config.yaml
arch: "mobilenet_v2"
grayscale: true
horizontal_flip: false
method: "simmim"
depths: [2, 3, 4, 2]
stem: "single"
residual_init: "none"
beta1: 0.8
lr_schedule: "cosine"
Rows from block 7 of a small masked image model, named by matrix and row number. Rows with one number belong to one channel. Each number is 128 + 24 x the weight over its row's rms, rounded and kept within 0 to 255. All counts start at 0. Numbers have three digits each.
Before each channel's rows are labels from the 100 images, of 14848, where the channel reaches its highest value: "responds to" is what is common among them. Only what is clearly more common there than usual is listed. The data: rendered scenes of coloured solids on a plain floor.
# convs0: expand pointwise conv (model.blocks.7.convs.0.weight, 288x96x1x1), inputs 0-95
# convs1: depthwise 5x5 conv (model.blocks.7.convs.1.weight, 288x1x5x5), a 5x5 kernel
# convs2: project pointwise conv (model.blocks.7.convs.2.weight, 96x288x1x1, transposed), outputs 0-95

responds to: light from the right; count: five
convs0.63:153129096123106135146154145149117132103145144127096124157081142139082155147134150123113149165120150101127092098163139118128133106086119134096149143137188128141086131100106163213096091129133119127142087132136163120099146145140121131136111130127127162167116135165110128119138105139164158138
convs1.63:139127135113155154104077128156151183075144150141116114112133125117127117105
convs2.63:137105118124138101140137087145130122134134140136092152139115141146111102136160148086077142118101136078115155124161146144125135123123120154100143155136111098101140090146103141140178115138114156122159103120114172112087135133164151163097132151120139176109135087136108099079080100139108126173

responds to: light from behind the camera; count: five
convs0.244:111134121134132115125167115156128133104139187162086146120138126129081131119153131128072108106088121102108154139139134137138121124123168152131152137126175121116136174104124063132148147120122171148142110129119129132106167114156124160135109132089128152104088151141117116088121099174122088168
convs1.244:144144139154145152136089132164150147089109156145148191136146133140126148139
convs2.244:151149127148120098114147127157125133125110161124112144092157157120129092144129145174136125118135138124110111175163138107102134060160129170086118177127155156120141142152080121117149134131072142149135088136144121105105131144107158143109126154153103140166141123147129099113094105169138140172

responds to: count: one
convs0.130:145101112112130156126147127100151130126079153117127126163093140123139142191164195136116126126189116115099150149127148134127132121116149106103187128148092098131134124122124106157154107128145103093117099100122147078114113097139129176089131137115115133127138179145134133104140127095151149139
convs1.130:085106112109082105118129127103109125144119107095115128115092096103107107087
convs2.130:150112150154093130109112154139137135118117131125161143142142091110130106094069094120093101157093132127125097152126106186134146128092154169147109109093123125104097110143078119143172144120093118115116156127158088144151107143149145157137106136131103150146098101124103164097098121122146169142

responds to: disc; largest object: disc
convs0.102:126172133135116135142131124120106063147172126151129122111133148110130146127129115118155139125131120112160102132165161122146135143145076190120121165125144100160119151113108139107118077122073120133113134141131119116096125145085117106121154183138112118123152147164121108142103107162107120055
convs1.102:128127125121128125128145129131124136245135130123136126127125125123121124128
convs2.102:139134142152150141090131117140150217072069141147134155126143125120096119128118112103174130109136134105108097152115119143148158109122117146105130148108149100147071127149124109142138150128099141105151126123159149131153121118118132118139094115075104135134151149115100130068098149130125163135

responds to: light from behind the camera; count: five; sphere
convs0.269:150147108126143135117144140136105119118113095112154151122090083132080172097152112145127187111144133093100144160117081135121137154143148118143119104105103135156136161135142133089119121124142128120136138119116175094135111130044128092116103117160128151141147121107135136203142139122139108121
convs1.269:131153169150124143096091100146140107171090140115116076124131126148130148130
convs2.269:123159128124160162157142090087140118138104139135121116124145086135127144097108134114168122116104140141144121162099098142150114181176128097157129102124109125130108120118157102109138120125161092107091160140129148135157098078101124107146135181103169142110098149108099149135179154132135112090

responds to: light from behind the camera
convs0.108:135143119137134098131152107139137148079145139123104137102147145128098138147139128119121117129124135134143140031154155148150127097096144141125158133126151117147096151105109101126133146126128111162130119135118145136084156113140149146128120112061133149129123119134124089103057083176130082157
convs1.108:118115151135131117142177139126132178057158129129136092120141145118144126129
convs2.108:117089160136141139093110118164146141132079166127146129122098151125148086146130110137139104154122155135119061154108156136118074139143164125141137094130159153168113101156138117104154120118148155096116141097127122112102158133154135119107085136087140169127168115112113143103157151134165114099

responds to: light from the left
convs0.150:099118139135099152171158125141127139147104092114113124178104126131110107102141128127105109123133198106105139107136131126117120137092154135130126116139147131149112140152119169141100161130132193116135119130131152122095106118125095135141231125110121182125147151167131127156120132149147114100
convs1.150:142143152151169145166126134143153165126130151148125172169155152148144149143
convs2.150:082123126126093112166149108152122143130108092113114127158101142135134073080142147121158144096160203115110120168128155129119104107117165131110114127143150178090136119141112160114119158132131150140121103132120120091126091114112115148142172171126145141133152149142107133114130122168176152150

responds to: light from behind the camera; sphere
convs0.3:107127136129125116147120141173121127139123114147124106116108118149054126111122127181118149140128139091110146112128122178132160134133085122127096123112089111141148199092128083102145103127137075115120134101121128096123129144071113123134100133138126127113108109118169130175130114175149098106
convs1.3:112116088147125119113113108127135102149175116124107206125126143133101128126
convs2.3:173087096127121174114144151132151168109112106079151133110086112135112142105120118185112157143113094130068116115117140110147116146116168123143155111137124171111156084146142178100105144122133107103135135096127143129134128161134126110131101131138124075158124144141111136186132117130145124098

responds to: count: four
convs0.120:139132154111144111138142112150137151103081144149130130125133111133118144102109094114100136116148106129137143111096111156137126159154163109167125087104127129124129093122163145078070134125173157114107163114123122100119133128141069071116112115127147123163156116096133152137164187136148096092
convs1.120:114143142136134144117051099140134057123132129094133125129125134125130127124
convs2.120:100135112133146081126114139157125123128140159105136143082134119135132134148122099069150092152119128104109140098139138150126095120140138149121137157112077072123146112135092131094118127127131092121142117083140104160098094125135174095092105087125116107098095129139180079140125124139127168144

responds to: count: one
convs0.159:159125125112128146138137118104153142127096158139125129154093116128154138179159163129134133092179110101103155155129156112131129120138117102101191127159096097140139116115124134167123110120150094106131092099122156085106079106126124194119111136090141149131134170163136138094145140124145157132
convs1.159:082098107101086099119121123110106132137122107100111116106100090100108110102
convs2.159:147110159151098137125111146136139132116132119128160143138148097110137106093058096114103106161093129132134086154125107172137143123097153169136109111097134129103090109145071103143182140121101107127121145126162093152152111141157144145144103136141109151140096104128115163102080135117148160140

responds to: light from behind the scene; black object; tube; its colour: black
convs0.243:103122130136100101113120158137113095143116128115147121114152091103174117074111119134078091138116144165122144175123060140154143142133082136147083120128140089103128111129134097102131121116109119119098153141126103115123063147116103145129193125121113110157127130126117142114151123158134125090
convs1.243:135111130118128138117165107115127153218127134126125165130124154121136126158
convs2.243:120100104149141168157124110082139129102170079164118195110108115117117130148136138085136213124163130151125169105116134132119136103108132139123119100117107126110151162125122152135108108118109154128137106149148159115106151131132135140137127129171125139167163144117150137162089118101158153152

responds to: count: one
convs0.278:135141104102134116116133119118131131110086156151139125173089165127119156190166218136129095137188127136113135135131142169102122123110131108113210128129123088135135112130134102132153105139137126085122124124130135084131093100137142161121128150110124120143128143148133121095127119126132153118
convs1.278:078120117108086108112121106121114125128116113088111122126094091101119105084
convs2.278:153102154148078152120119150131124127106125111134159153144152097114117098086090088114105111144098107122126111146137094201132155137083163168138109116067119130099091122131088125128138148126093121128122150127169110139154125143126148138136094151135107141139110120106106158108108129096165155151

responds to: light from the right
convs0.135:115125143151110112163124113134134065104169121137088123152154165060137114118126143119130101133098113127128130128130158118136141148170152148149124145146138136116134104129131141163127140092103119149079166105070145143131091150126086115071123132156081120141126174131128115132111097152107137100
convs1.135:095098107110091101122134116108107141177138112098113140113101097103114110094
convs2.135:127145120094127117145127123133086070120174115142129108123123165160118099116144128122137132120131128123142118114158093151161137151120159091112145145139156119096140109120153149118104133152168134150175102150123125121136170135061136093113105125165174136085140171120133111124165132076148096159

responds to: white object; light from behind the scene; count: five; disc
convs0.127:118075147159133067161090133106122131153126123110132127098148123114089130161133129166147120133127108144121149140137137158096127128166130142131123154120145179137213141112120098105137124123103161166140146123120139130141145137133109140129175115144114112164134108106131101179101125166119179102
convs1.127:132137147159152142140115148158132136148206165128124157162148131128134136126
convs2.127:129113156225126146134108161158152128134149115135127146106141103089137127116130134127134140130145129099114141137103119103139168075114138160143135101108119156125105135108107119145114147115064160160129138165165144119103146129105141132220127132122099146157147110146118152139118130127129132133

responds to: count: five; light from the right
convs0.136:163106121091185144140107101130166087128129130126077128164099184145161140158152154132153133099189107107123154145108158119130115112159142095129173115162113140177141158109136169161134113138160110124112131103102156124102122097095121151097108124113121117131133150138154135136138126126111121113
convs1.136:148167157154149165151147156153164142107145169151144127140142142144145155148
convs2.136:160150166099162123127106124136080125098127110146145140133133138146111092103178158112141103150148109188103139168141085140153142147133173105111143145155130116093100098154148104147120128136140104152146110127098152161188116142151122144140077094115144169126142143124113111108138144125157103141

responds to: light from the right
convs0.88:133117116125125176141135134116099120101153148123147117171102156133142099165159139113133133147131178191102097113153138076160110119115136143091134145128153140152125146118103162123145160145125139171146082121145091143112119103109174136105091117116144149110125145133118124165151122082161157169
convs1.88:130118125115127123121231150117122122086135119114142112128117120133127123120
convs2.88:143173164147137084142132201125107139131146114076112113073157085119137142134101100150146118125156051145141171082123123117148085097155147138112148143115105119124130114096124118096112123132106110149111119104131129140151142144109131102130137096114106119149129140134168119158114116149140116108

responds to: white object; its colour: white
convs0.110:103131144136130127110144141132118137083134165133101122125132125138139156140152106116176102110140115152126105045182119131140111128083093135103142158135117149136106158109100110142105120134129151149156095115146152122090114102118146111147149116106119165165134173117160084141111125181173108115
convs1.110:133137112112132117114115147132133158101110125124122227142116124102132127128
convs2.110:139097140154113107141098173102122077120132132119114120139139112104158120113126096081116082112131131164165108148139150117161128124137150133137106125125105196098153135139110149143102081131115147105126146152159120086117116158126126080112113141133116159174159118126157132168150130135184166133

responds to: light from the right; black object
convs0.170:146127118128095069078152144136123086165146217188089100154127122123125165081106131145139132129075118140127129116129110133142133134132085110139155126153123127109108114085129089145108111131137101158114155134125104119132131139104117143166138124130139071133098124141119137119139118130107125132
convs1.170:116149122097129112122139131072121136116189080121134159138128097145129105135
convs2.170:122145168113129180139109127139142122140096066139127123150124126115094133091129149119163161130123131154114142121099099152095151166123147096155078097141116132118125144107165116121146099121152138081092152140078149142132084121101097108156133108102143124115131131091145173127182140113146153118

responds to: light from the left
convs0.212:151116149120157158160133127114167113127136160081084127123107134147152121139126093124136173095157115107105134121107161137123132099140136098102155110156113135156111144132092135166163115128159108149121101062124156119099171088146099146104126156133134100095160149128150154134116161111168116163
convs1.212:096097081100098105119099127115096125106118112114113101121111095097104115099
convs2.212:147117146144087134135111145138133106103145135114164125143154087115110092091065103120125128149095143137151089131128089170144130113095155164128124106090136109096104106158077116161140146125103106119120129132159084138161144123140163141151105140153107141145099114139125160104072145097147121153

responds to: count: one
convs0.195:149118136114157159149149112076150117114152139098111127138124153145143134157124118135117166136144130095107102122111184118116127099146158119104145119147124132149105154133090101143199115132154130138133076099128150150105134109178078132107151146148137101112143159133127133140105159069158115172
convs1.195:094098095095092111126118128114092108128122088107119118125098098115093110099
convs2.195:151129146138104143141109126133131098096161125116159115144141094119096100105097111126134142145106136143153095138121081158152131109096158158136130098101132111092112085168092120191106157123112102128120130133167090139153146121122163145158097135167108140141100129140134180103097145088152120162

responds to: white object; light from the left; its colour: white; sphere
convs0.105:125141119124148132130146125119120127062121103088125119127126108152129185099135139151118177133153154124113136091138117110167127110160124124112151121112086162160119153120128140103111115148142138114155128105133161105119165116100141132107117088127139201153140132139121109216118144093137113153
convs1.105:128136121132132156130091186141142131064168117144111113146144122138133098120
convs2.105:154096107120110119112167123169124118111138164180134169090089161138126093125149107125120115134180177095120078184120160107139154105104122135138135108134111143113115144178124193116133131139123125111123119151134121092123113146178134155107120138135136157128112120151150139109109116108153154143

responds to: count: one
convs0.17:118127123105153167126155119129148143121125158130106101124083169135135130137144134127136181096152137111138145114097158152130105118150005087131149102139144123152138133125135150133152125133168129122127133108134111124073176100124122105113178123135138103116139168127152128130141136141132143128
convs1.17:144108107116128130104085094115122116052103116116130099124124103122121101116
convs2.17:144128120129121174145134135121116104127128104128112111152124139133124141171145166141145127130162097132106146165147132095141133123152137128097143164121082092121122129101119059086080113132116130138128104132136156129121077123056133117108111173120118127140168196127110112144162123101130095116

responds to: light from behind the scene
convs0.172:134083122136091136059093119105118156153122176120155136105095137135135090186120123151113124144115179131150086110150090124107076132134102148118138139148079097114116131105088160119130156135124144095132123128107117139105116102129136090136142124130126116088128127135145091144098106085126132109
convs1.172:133122124124133146126153151122127107089081150133118084092155124175164147135
convs2.172:133143143122168143131095135101118125144124143128172108129162141108165140139134151122143097134119106178135118126107135130132121112145154096141204106155146128140111131089157131056128151103151127146108136109145109162139151102123127142131122175092150111146117183092091131130146155119135071109

responds to: count: five
convs0.286:125169119148115112172175126148117084128139144212130131133154126106151134143104111150178136178121156125135096109134153094138111123141125166129104134143136135159126140126114096146134087118114092119097136141106121104105087125123112096104129165117106163105134162146136115151115108141108092078
convs1.286:113138113133126134130087116143139112053080141125128074136137123131139131122
convs2.286:118209148099104152131110147142102141080121135086116118142145145150083133110155133102176130070132169135113093107135124162150150164150134104143144119124156117132092101152177094133125127139146092118143144104104116149147122132150110122112141148132144130142153164132105143121171127155121092123